Rows from block 4 of the image encoder of a small image captioner, named by matrix and row number. Rows with one number belong to one channel. Each number is 50 + 12 x the weight over its row's rms, rounded and kept within 0 to 99. All counts start at 0.
After each channel's rows are labels from the 100 images, of 14976, where the channel reaches its highest value: "responds to" is what is common among them; "patch colour" is the nearest of a few named colours to the mean colour under the peak. Only what is clearly more common there than usual is listed. The data: dead-leaves pictures: piles of overlapping shapes.
# r30: branch 2 reduce pointwise conv (encoder.blocks.4.r3.0.weight, 24x96x1x1), inputs 0-95
# b30: branch 2 3x3 conv (encoder.blocks.4.b3.0.weight, 36x24x3x3, transposed, each kernel summed), outputs 0-35

r30.3:27 42 62 70 55 48 61 44 45 36 48 57 52 33 34 43 27 27 57 71 32 33 44 34 41 52 42 63 50 66 41 64 50 66 45 46 46 39 71 63 63 67 60 39 41 76 56 68 61 55 40 48 67 66 64 47 50 49 55 69 57 61 60 47 55 51 46 44 54 55 46 60 44 59 53 56 50 34 43 65 41 52 41 53 39 59 21 34 31 52 58 70 38 70 52 53
b30.3:64 60 29 66 48 53 59 34 62 53 38 49 56 38 59 49 50 65 53 55 42 35 32 65 54 54 38 27 59 55 64 28 45 35 40 66
responds to: grey
patch colour: white

r30.18:49 53 30 48 56 59 44 66 45 69 71 50 42 69 43 66 43 69 39 61 49 29 56 50 75 36 54 44 56 54 49 43 52 47 46 53 37 52 78 54 41 63 46 36 58 64 55 48 35 59 34 41 59 54 47 37 76 37 91 62 66 56 43 45 53 65 48 53 44 51 56 65 40 35 64 48 48 46 49 59 65 60 27 42 52 44 68 55 39 29 46 36 54 68 45 60
b30.18:60 61 13 41 48 66 28 43 59 51 62 49 42 57 54 40 56 45 47 38 27 55 46 39 44 45 50 60 71 38 52 52 64 59 41 35
responds to: grey
patch colour: white

r30.5:62 51 77 47 34 40 58 80 57 44 40 42 51 44 66 31 48 46 57 52 34 23 42 45 47 57 54 45 21 37 69 37 44 60 39 38 48 52 35 46 53 29 44 74 82 38 49 71 33 31 59 57 72 68 63 42 52 56 49 38 47 52 48 53 59 49 37 76 43 56 50 50 36 47 37 52 48 51 55 51 63 34 50 53 47 41 51 43 36 42 48 37 46 63 48 44
b30.5:46 38 59 45 66 63 54 39 54 20 47 44 48 54 41 37 43 46 28 42 62 68 63 57 64 46 33 30 43 23 48 42 46 51 46 56
responds to: grey; square
patch colour: white

r30.23:21 60 58 45 39 52 24 46 54 42 48 48 57 42 26 39 44 54 49 63 66 60 63 34 52 54 58 31 41 55 35 49 32 51 46 56 46 73 53 47 50 59 48 42 43 39 28 54 38 36 44 66 34 57 21 37 46 62 42 25 50 50 36 44 46 52 45 37 47 35 36 39 68 43 39 46 48 37 58 30 37 40 46 44 47 65 21 58 62 42 34 52 74 51 62 59
b30.23:45 57 48 47 45 38 40 71 36 45 32 47 42 70 38 66 55 54 28 64 46 70 39 46 50 40 35 79 45 60 45 42 36 50 43 57
responds to: textured; grey
patch colour: black

r30.0:44 53 44 45 52 41 42 26 63 41 76 68 38 52 41 42 83 44 57 83 65 37 23 58 69 41 55 35 60 59 42 39 47 38 50 61 40 73 71 39 46 42 64 45 48 41 43 67 40 36 35 36 60 49 43 41 58 58 51 49 52 49 43 53 37 54 52 61 33 57 39 43 38 45 75 47 48 66 45 58 38 57 41 42 62 42 42 44 43 51 70 66 51 46 65 47
b30.0:56 62 50 47 73 45 37 44 49 41 62 36 41 52 55 47 38 39 51 67 36 59 37 60 69 35 61 39 61 39 46 36 28 26 40 63
responds to: mixed sizes; grey
patch colour: white

r30.14:56 51 56 53 39 52 44 19 60 70 56 47 30 45 43 43 61 45 60 49 70 38 63 23 48 50 57 48 40 49 48 62 49 51 47 52 46 61 50 48 33 43 33 42 42 32 61 60 45 53 48 47 75 77 72 64 23 49 53 47 57 45 60 56 43 52 63 53 51 54 55 42 53 69 65 55 53 39 44 53 66 57 41 49 67 39 60 42 47 38 48 18 40 34 12 59
b30.14:58 33 53 40 35 51 65 50 40 23 40 64 40 57 52 38 68 33 42 57 53 57 52 53 38 47 42 53 23 59 33 46 38 37 52 29
responds to: grey; drop
patch colour: white

r30.7:35 47 54 38 63 54 39 31 46 42 68 59 34 62 38 46 54 36 54 78 84 40 38 47 48 49 62 61 50 47 43 65 46 46 47 55 55 51 50 32 44 61 55 39 42 50 36 48 46 51 52 58 39 64 27 42 64 32 37 63 62 55 71 41 51 47 54 49 64 54 54 57 61 65 53 43 39 40 54 54 54 61 50 56 65 42 51 73 50 09 39 55 15 54 52 41
b30.7:47 60 67 43 64 35 50 64 43 72 39 40 58 41 48 40 56 30 33 45 54 46 52 51 25 66 47 67 44 48 50 71 25 45 46 43
responds to: mixed sizes; grey
patch colour: white

r30.9:53 54 47 31 67 45 40 44 59 58 68 65 40 76 42 46 49 36 53 48 58 48 60 49 46 49 34 48 54 57 29 63 43 49 55 64 31 33 67 53 34 49 64 60 63 56 57 44 45 52 55 53 45 68 56 44 33 68 19 49 40 55 53 47 41 48 51 32 48 59 31 35 42 62 45 51 42 38 63 58 45 35 61 40 30 79 36 28 67 61 57 72 60 40 27 49
b30.9:51 60 45 48 43 38 45 62 34 64 52 28 38 64 40 53 67 44 38 54 42 65 33 61 47 48 32 48 33 74 40 33 40 33 49 61
responds to: mixed sizes; grey
patch colour: white

r30.20:37 62 23 35 34 53 28 43 59 38 45 37 32 36 26 46 32 40 47 78 39 46 43 37 52 31 39 23 44 36 33 51 55 50 58 30 64 39 63 46 57 73 44 58 27 62 47 47 71 41 45 53 47 50 54 40 45 62 47 45 58 55 45 52 45 49 51 54 34 57 41 46 42 69 61 56 59 52 48 68 52 72 29 40 45 44 30 52 44 45 38 48 30 46 53 55
b30.20:49 42 36 42 52 52 65 45 49 68 54 71 73 36 53 41 44 56 62 54 54 37 72 35 52 60 62 52 43 55 70 59 45 29 27 42
responds to: grey
patch colour: black

r30.13:63 45 51 40 38 50 39 60 44 41 56 28 50 47 33 60 93 49 51 68 54 37 31 45 52 34 50 41 32 61 52 57 73 47 84 43 58 58 39 50 53 54 49 68 49 48 52 35 53 48 53 38 22 40 57 49 64 22 49 31 57 34 26 41 42 55 35 28 56 48 54 42 60 37 43 49 40 50 36 50 42 44 52 48 36 58 41 48 55 51 69 41 58 53 43 56
b30.13:50 59 50 33 45 53 15 61 55 48 57 67 45 45 52 57 47 64 60 48 44 64 42 46 49 32 60 30 57 49 69 27 39 38 39 63
responds to: shaded; grey
patch colour: white

r30.21:66 42 41 45 51 32 36 45 54 58 63 45 45 45 41 64 41 26 35 80 68 40 41 42 86 55 60 61 32 54 73 43 64 36 62 43 68 44 51 61 44 48 65 43 53 55 48 44 36 37 39 48 38 53 74 48 60 25 65 73 38 58 35 57 54 53 51 58 33 42 36 53 49 54 44 53 40 45 71 49 55 47 50 54 39 46 48 51 63 49 49 21 44 59 37 46
b30.21:44 63 44 51 36 45 51 41 54 41 71 38 48 59 60 47 45 37 48 57 48 43 55 47 30 38 46 24 43 47 36 28 53 43 25 22
responds to: grey; drop; circle
patch colour: white

r30.16:66 50 77 48 43 33 49 41 70 31 59 42 35 72 44 61 68 53 57 33 35 39 50 53 57 55 44 33 43 43 59 48 38 46 24 71 42 53 46 36 44 52 33 29 54 43 50 70 44 48 53 60 80 68 61 66 53 40 36 42 48 47 43 31 49 39 56 53 47 45 38 39 35 43 36 46 59 38 50 59 45 42 41 43 49 29 40 44 46 26 61 62 52 66 31 40
b30.16:47 49 60 42 61 60 43 63 36 38 35 43 45 47 48 27 43 42 35 31 47 69 62 69 66 56 50 24 49 39 41 28 45 38 42 46
responds to: shaded; grey; square
patch colour: white

r30.6:27 66 37 59 41 76 37 56 55 63 57 56 44 42 27 60 32 54 71 41 39 31 33 82 38 39 48 49 31 48 51 50 59 39 57 59 60 39 63 51 41 47 44 55 56 48 64 52 35 55 34 73 51 59 39 38 39 34 42 45 45 51 54 38 55 45 43 50 53 54 47 52 39 32 53 56 51 48 32 59 32 38 44 48 41 50 19 41 47 17 57 38 33 45 42 48
b30.6:54 59 50 52 44 37 55 27 57 34 57 35 60 43 64 54 51 52 51 45 43 25 65 58 51 28 71 47 49 52 76 75 48 46 42 59
responds to: grey; shaded; mixed sizes
patch colour: white

r30.11:47 63 46 22 56 60 37 29 47 35 43 54 33 25 49 48 60 46 44 65 72 32 58 54 38 53 53 24 37 59 53 59 44 46 58 37 92 57 42 28 39 57 53 58 43 49 34 38 61 41 49 45 35 52 27 62 43 60 58 42 49 45 63 61 39 49 48 50 51 53 40 55 55 67 41 54 45 59 61 48 40 49 39 49 33 71 37 38 63 35 58 73 64 55 57 49
b30.11:54 50 49 57 38 43 58 58 45 58 51 30 38 79 42 53 51 40 49 66 58 54 58 45 49 58 39 60 44 64 74 84 50 38 38 36
responds to: star; grey; flower
patch colour: white

r30.19:55 45 50 44 35 37 47 47 47 59 84 56 22 64 44 32 62 42 40 72 56 44 37 43 53 58 63 45 85 34 42 62 35 52 63 62 64 44 72 50 61 57 33 39 42 70 31 68 51 54 41 56 56 61 33 36 39 40 46 64 52 46 49 43 46 51 36 42 52 59 56 53 46 47 43 36 53 54 67 62 38 54 56 44 42 55 49 49 64 49 32 62 27 74 38 52
b30.19:34 59 46 54 55 50 39 57 57 61 49 43 36 56 55 42 58 34 38 33 62 44 31 44 46 60 41 53 48 61 31 39 28 39 19 32
responds to: mixed sizes; grey; circle
patch colour: white